config.yaml
model: "spectrogram enhancement model"
dataset: "phrases spoken by 400 fixed synthetic voices"
train_examples: 39062
gain_aug_db: 6
n_mels: 64
hop_length: 160
input: "log_mel"
win_length: 400
task: "enhancement"
loss: "l1"
arch: "unet"
norm: "batchnorm"
activation: "mish"
pixel_unshuffle: 2
widths: [48, 96, 192]
blocks_per_level: 2
block: "basic"
attention: false
upsampling: "pixel_shuffle"
init: "trunc_normal_002"
residual_init: "scaled_by_depth"
optimizer: "muon"
muon_scale: "original"
lr: 0.016
momentum: 0.95
nesterov: false
orthogonalizer: "newton_schulz_5"
adamw_lr_other_params: 0.00078
grad_clip: 5.0
cautious_weight_decay: true
magnitude_pruning: 0.3
steps: 8200
batch_size: 256
epochs: 53.7
lr_schedule: "cosine"
final_lr_fraction: 0.1
warmup_steps: 410
weight_decay: 0.008
adamw_weight_decay_other_params: 0.01
Rows from block 5, named by matrix and row number. Rows with one number belong to one channel. Each number is 128 + 24 x the weight over its row's rms, rounded and kept within 0 to 255. All counts start at 0. After the name is the row's rms in percent of the matrix's.
# convs0: first 3x3 conv (model.mid.1.convs.0.weight, 192x192x3x3), inputs 90-99, a 3x3 kernel for each
# convs1: second 3x3 conv (model.mid.1.convs.1.weight, 192x192x3x3, transposed), outputs 90-99, a 3x3 kernel for each
convs0.25 085 [135 128 209 128 151 203 128 138 154  79 131 146  94 145 142 114 128 117 141 181 176 157 128 151 126 121 125 180 152 134 160 128 123 165 166 147 128 155 147 139 168 152 128 140 116 149 128 171 146 160 162 142 128 128 150 139 171 128 128 148 128 119 128 128 141 119 150 128 128 152 128 128 129 128 149 145 128 110 159 148 128 160 128 159 159 131 160 128 128 128]
convs1.25 077 [147 128 128 128 128 128 128 128 158 128 105 159 111 112 141 128 128 150 111 120 122 128 120 100 128 128 113 118 128 128 128 128 128 128 143 128 128 128 209  86  91 176  85  81 151 128 115 128 114 114 128 150 128 155 169 165 128 128 149  95 122 151  99 150 128  76 128 117 128 128 128 128 128 128  58 129 119  87 128 127 128 128 128 116 114 128 128 115 145 129]
convs0.26 085 [158 128 146 181 128 151 128 155 185 138 128 138 105 128 133 112 125 128 151 128 128 135 128 168 128 128 173  88 128 128 128 128 128 128 130 128 146 136 128 128 115 111 105 115 103 128 128 122 128 128 148 118 128 149 128 128  83 142 146 165 145 160 162  81 144 178  88 135 163 128 128 151 178 128 128 165 128 128 154 133 167 139 131 118 128 128 128 112 115 128]
convs1.26 076 [128 128 153 128 128 128 163 164 128 170 128 145 128 128 149 128 128 128 128 128 187  82  84 128 110 109 124 169  98  66 159 128  86 154 141 128 155 165 183 156 146 147 169 128 128 158 128 128 165 153 152 178 169 165 113 100  71  75  65  40 128 103  80 162 156 167 128 131 184 128 110 171 114  85  62 128 114  75 156 123  90  99 108 128 113 128 113 128 128  90]
convs0.27 114 [108 161 178 128  99 128 151 155 134 141 138 111 183 144 128 179 128 128 141 133 139 147 128 125 139 160 149 141 128 160 112 152 128 105 132 153 169 188 167 178 163 128 151 140 128 181 128 151 173 163  96 108 107 128 141 143 128 110 124 119 141 128 144 128 117 148 121 153 128 128 128 127 138 180  87 119 166 136 123 128 135 128  77 129 141 128 128 128 153 100]
convs1.27 108 [128 124 142 101 111 128  93 115 114 143 102  78  99  77  87 124 128  99  85  95 117 137 140 157  95 117 149 106 106 108 132 111 107 134 109 110 161 166 143 149 161 156 128 128 115 130 128  92 128 162 134 128 128 128 103 101 102 137 128 128 146 128 128 101 128 128  92 105 123 155 128 126 113 175 128 145 170 128 146  98  94  52  79 134 100 124 128 150 170 128]
convs0.28 104 [ 76 128 119 104 124 157  90 116 142 118 148 128 102 128 181  95 128 137 128 140 128 128 128 128 126 128 128 128 128 158 128 128 117 119 138 122 137 139 153 131 128 111 137 107 128 162 112 128 154 128 109 137 128 137 154 128 102 147 135 105 128 128 115  49  93 187 100 122 128 128 129 132 128 166 146 140 174 137 186 128 127 156 117 128 111 128 138  96 111 146]
convs1.28 101 [128 112 118 117 128 155  84  97 110 158 115 137 128  90 128 133 114 120 160 113 128 133  83  95 128 128 128 101  98 145 128 141 150 128 128 128 128 128 128 148 128 163  96  96 128 117 100 128 128 128 158 128 128 128 105 153 192  91 111 161 100 128 128 163 173 128 148 128 162 128 131 152 142 141  83 128 127  94 128 128 128 143 104 101 128 128 126 107 106 114]
convs0.29 092 [125 111 199 141 128 170 108 106 163 124 104 155 134 128 146 128 128 128 105  89 162 105  90 145  95 128 152  98 125  91  90 136  93  91 128 115  54 120 180  94 128 128 111 140 150 135 128 128 139 123 122 129 100 116  99 117 128 122 128 128 124 114 128 141  88  66 167 112 106 146 124 131 194 147 128 128  92 128 120 109 164 143 130 157 165 137 154 173 148 157]
convs1.29 082 [165 128 153 159 128 128 120 105 112 111 134 128  97 128 166 103 128 128 128 105 171 128 128 185 128 128 184 112 128 128 111 152 128 153 136 128 117 128 214 128 144 198 120 120 169 108 128  83 128 128 152 128 128 157 128 168 159 120 128 119 119 117  93 168 136 128 180 161 156 151 148 128 134 145 114 128 114 111 128 107 100  85  99 107 106 118 119 125 128  96]
convs0.30 103 [128 169 152  99 128  77 128 128 128  80 120 103  97 128 135 128 154 160 128 139 128 116 138 124 128 128 128 138 152 156 113 128 141  67  81  80  87 128 154 124 128 152 128 128  93  81 128 128 151 147 132 107 128 139 102 113 113 113 128 146 127 128 154  94 106  97 147 128 128  93 107 128 125 128 128 142 128 128 188 191 183 125 128 131 159 184 172 149 150 139]
convs1.30 091 [151 128 103 116 128 128 105 128 108 100 128  85 123 147 138 128 146 152  79 128 133 128 128 138 141 140 157 133 131 128  75 112 115 128 146 150 123 123 100 113 119 128  99  91 128 128 120 128 160 117 106  98 128 157 128 128 128 154 163 192 128 128 128  91 128 128 128 128 143  95 120 161 118 105 112 115 128 175 128 150 141  86  75 108 109  69  76 128 128 128]
convs0.31 089 [129 133  96 120 141 128 153 128 128  66  99 105 128 128 144 169 178 128 106 144 134 128 147 119 101 131 128  92 152 137 124 158 128 138 152 124  74  97  88 128 128  88 132 128 102  80  87 128 108 102 128 129 137 113 101 107  96 102 128 100 128 128 106 156 131 124 128 128 128 128 135 128 133  87  94 128  97  86 128 121 104  90 103 114 112 122 122 121 122 122]
convs1.31 100 [115 103 117 128 130 128 145 128 117 135 128 122 101 114 128 102 117 151 139 145 129 151 144 114 163 128  81 147 128  92 149 128 117 128 128 113  86  93 128  89 106 144 128 142 145 156 138 128 150 140 128 143 146 149 170 142 110 128 118  91 128 147 113 173 152 128 151 148 128 128 128 128 146 131 108 161 128 108 183 140  93 159  89  52 204 139 104 193 155 149]
convs0.32 106 [ 93 128  93 128 128 126 131 128 128 115 153 155 128 128 127 107 100 118 160 192 156 161 168 128 150 142  96 121 128 128  85 118 146 128 157 145 126 122 128 107 128 128 125 149 128 134 171 141 153 126 161 128 152 137 108 152 134  92 110 128  86 128 128  93 101  97 109  84 128  86 128 128 162 159 202 163 155 122 138 128 101 128 179 128 149 147 101 106 128 128]
convs1.32 100 [135 143 129 148 133 128 119 104 120 139 162 165 128 128 128 128 140 170  90 106 128 128 128  98 166 142 128 153 108 117 141 128 147 143 101  80 128 160 107  97 128 128 116 135 100 128  87  95 176 128 100 128 103 128 121 114  78  88 128 111 126 152 128 120 128 128 127 144 146 171 135 128 128  91  98 103  90  79 144 107 128 127 106 138 116 113 155 143 128 110]
convs0.33 110 [162 158 116 134 134 154 141 157 124 132 118 128 128 154 128 128 150 128 138 108 110 128 156 125 136 151 138 128 115 103  93 117 124 115 128 144 124 128  75 128 121 113 189 162 155 142 119 102 128 128 151 158 128 124 128 128 132 116 119 129 146 160 154 128 156 170 100 122 120 111 123 151 174 169 194 128 130  98 128 119  66 163 141 123 128 120 120 166 144 148]
convs1.33 118 [115 112 128 128 119 113  96 102  89 169 168 136 133 111  71 128 166 187 158 155 162 105 111 102 104 134 155  87  68  72 141 130 137 119 116  93  91  97  76 147 120  97 137 120  88 129 122 109 107 128 154 144 149 133 119 121 122 128  98 118 128 113 135 123 128 134  92  87 141  95  94 153 128 128 128 128  92  68 153 162 205 119 103 102  95 111 158 131 128 101]
convs0.34 103 [148 157 102 125 128 117  89 128 113 157 128 121 151 128 111 164 129  96 144 117  92 128 128 124 139 128 112 165 176 177 162 134 151 200 175 172 128 131 106 128 136  92 119 105  98 128 128 128 128 128 128 121 128 146 161 128 128 128 128 117 128 128 113  83 118 128  89 122 128 128 100 117 126 118 142 128 131 171  98 129 153 113 140 133 128 128 120 119 128 132]
convs1.34 089 [113 105 130 153 137 141 128 128 128 159 160 144 128 145 154 155 150 161 122 102  94 128 128 128 140 128 128 108 106 128 128 150 141 157 150 138 145 153 186 149 128 128 137 128 140 103 138 159 128 150 128 100 128 113 128 156 169 122 128 117 126 128  97 128 117 128 128 122 137 148 128 128 112 151 128 111 167 150 128 164 128 101  97  72 111 128 128 106 128 128]
convs0.35 080 [128 128  90 185 139  59 155 137 102 128 152 151 143 154 160 128 128 152 124 161 101 128 128  92 128 128 108 138 128 152 128 134 162 128 128 128 128 136 128 128 128 120 117 130 128 128 128 128 125  93 110 128 128 128 136 128 151 128 128 128 128 152 145  74  78  55 101 135 128 110 128 128 178 159 198 128 133 171 138 149 169 158 144 120 160 128 122 126 117 133]
convs1.35 075 [153 140 138 145 137 130 119 141 155  73 128 128  69 129 128  86 123 146 146  90  88 128 103 128 139 113 128 128 149 179  87 105 138 120 128 162  85 100  88 128 128 128 128 128 160 119 133 135 163 167 164 145 151 137  62  90 128 128 153 154 170 186 170 101 141 142 128 128 128  88 109 128 155 128 128 128 124 128 128 128 128 128 128 156 128 128 128 132 128 152]
convs0.36 104 [ 90 107 102 106 110 128 128  89  75 147 127 128 154 128 163 128 153 128 116 128 135 128 128 152 128 120 113 115 104 105 102 128 104 119 128 109 106 128 145 125 150 158 128  88 136 128 128 128 157 154 128 174  86 110  86 109  97 128 128 128 111 101 124  72  88 128  94 103 128 144 128 128 158  95 164 143 128 122 118 120 172  60  97 128 128  94 128 149  84 128]
convs1.36 117 [128 128 100 128 128 150 117 116 122 139 128 106 128 134  89 128 139 128 120 128 111  96 102 128  87 122 159 128 128 152 128 115 128 128 128 128 119 151 132 128 128 121 187 143 139 110 128 160 116 147 171 128 166 174 133 130 164 132 116 134 128 137 173 160 116  93 105 104 131 106 145 164 140 128 128 128 128  97 119 118  99 128 128 134 155 181 165 108 128 128]
convs0.37 087 [ 94 128  81 118  95 128 101 114 128 142 158 170 156 128 120 128 128  62 111 118 166 128 106 101 124  98 107 128 210 107  97 131 114 153 114 114 128 141 105  90 128 105 128 128  99 140 114 128  94 128 105 128 128 123 128 128 175 158 128 136 112 128 173 125 108 128 128 128 141 104 128 117 128 128 110 163 136 128 128 129 141 133 128 145 128 128 128 140 135 112]
convs1.37 088 [159  88 162 128 128 173 107 128 163 128  88 153 128 128 177 115 128 148 128 149 152 121 104 129 128 111 156 128  89 153 137  97 153 155 128 155 143 115 195 128 128 172 140 112 128 117 151 140 128 128 162 128 112 158  97 110  66 150 104  59 147 128 103 128 128  99  92  89 128  90 128 123 102 128  92 128 106  73 128 111  78 104 128 128 127 128 161 105 101  96]
convs0.38 100 [133 111  58 136 128  33 128 109  41 128 113 133  85 111 141 112 158 188 128 130 129 105 127 128  94 128 118 128 128 170 101 127 169  95 118 128 128 128 119 130 144 128 128 129 102 128 128 133 128 138 128 128 112 133 141 140 128 145 140 128 136 153 133 128 101  95 128 116 118  94 128 128 128 128 128 125 128 140 128 128 157  95 155 158 106 102 137 128 111 167]
convs1.38 101 [128 128 120 128 128 142 128 133 168  96  90 128 105  88 138 103 128 172 128 128 179 128 128 147 122 110 128 128 128 132 104  98 128 110 128 193 163 120 182 169 128 173 147 128 155 121 128  97 137 109  91 128 128 109 139 128 147 128 128 128  89 102 106 103 128 135  86 111 141 128 128 150  94 154 110 116 154 158 106 135 142 107 128 128 108 120  97  87 111  90]
convs0.39 108 [127 128 128 104  87 108 105 117 128 154 107  82 142 127 123 124 118 108 128 146 160 128 169 128 128 146 108 103  98 104  98  93 135  95 133 197  82  79  93 118 128 122 111 128 111 128 128 160 128 135 177 169 147 128 128 114 121 128 128 180 130 122 128 139 132 104 128 145 119 131 154 112 123 147 171 128 130 128 128 130 128 176 138  96 153 128  87 155 128  78]
convs1.39 112 [128 115  79 128 141 144 118 151 141 146 128 128 135 124 128 128 128 128 172 152 128 104 128 140 102 150 128  81  79 118 104 107 113 150 160 128 126 118 145 143 128 140 128 139 136 115 114 130  66 128 111  96 128 143 135 128  90 157 144 117 186 161 128 111 100 128  92  89 113 128 116 171  93 128 127 115 128 128 131 132 128  83 109  96 128 116  84 156 140 128]
convs0.40 105 [125 126  62 144 154 128 128 147 116 103 128 174  91 128 128 134 127 102 128 121 142 129 134 141 144 146 100 110 132 106 128 127 128 125 128 192 139 128  88 123 128 105  94 103  96  96 128 160 128 105 128  89  97 153 167 150 130 128 107 112 128 123 114 109  88 124 134 142 164  96 110  86 151 123 122 128 157 143 121 140 103 173 128 107  95  83  99  99 120 147]
convs1.40 115 [151 169 128 161 162 128 128 144 128  86 119 105 151 154 146 128 157 154 128 143  96 150 128 128 128  98 109 117 126 128 128 123 146 121 128 144  89 100 119 105 116 128 109 109 128  37 106 101 105 113  94 128 128 128 129  85 105 142 106  92 147 128  90 155 128 167 115 110 128 135 121 159  89 128  80 107 102 159 143 128 166 182 118 163 128  78 113 156 149 128]
convs0.41 092 [128 143 108 128  99 117 128 121 146 128 128  72 128 128  79 160 147 128 162 128 152 128 128 128 145 128 146  99 128 138 113 118  96 128 136 111 106 105 108  88  80 104 150 128 170 147 128 146 128 128 128 156 161 161  70  78  47 137 128 128 152 163 168 107 128 136 128 152 147 132 137 128 167 167 187 128 128 140  77  96  77 128 120 128 128 128 128 154 128 167]
convs1.41 081 [153 159 180 128 128 128 128 128 128 114 128  87 131 128  81 138 128 113  98 128 128 120 156 128 128 128 151 125  89  86  97  79  79 125 128 160 109 129 128 153 128 128 128 128 128 109 128 128  98 128 128 128 139 130 128 128 117 114 131 124 121 127 128 128 128 151 128 128 128 128 128  95 128 164 177  97 154 108  75 128  93  98 128 192 118 128 211 128 128 164]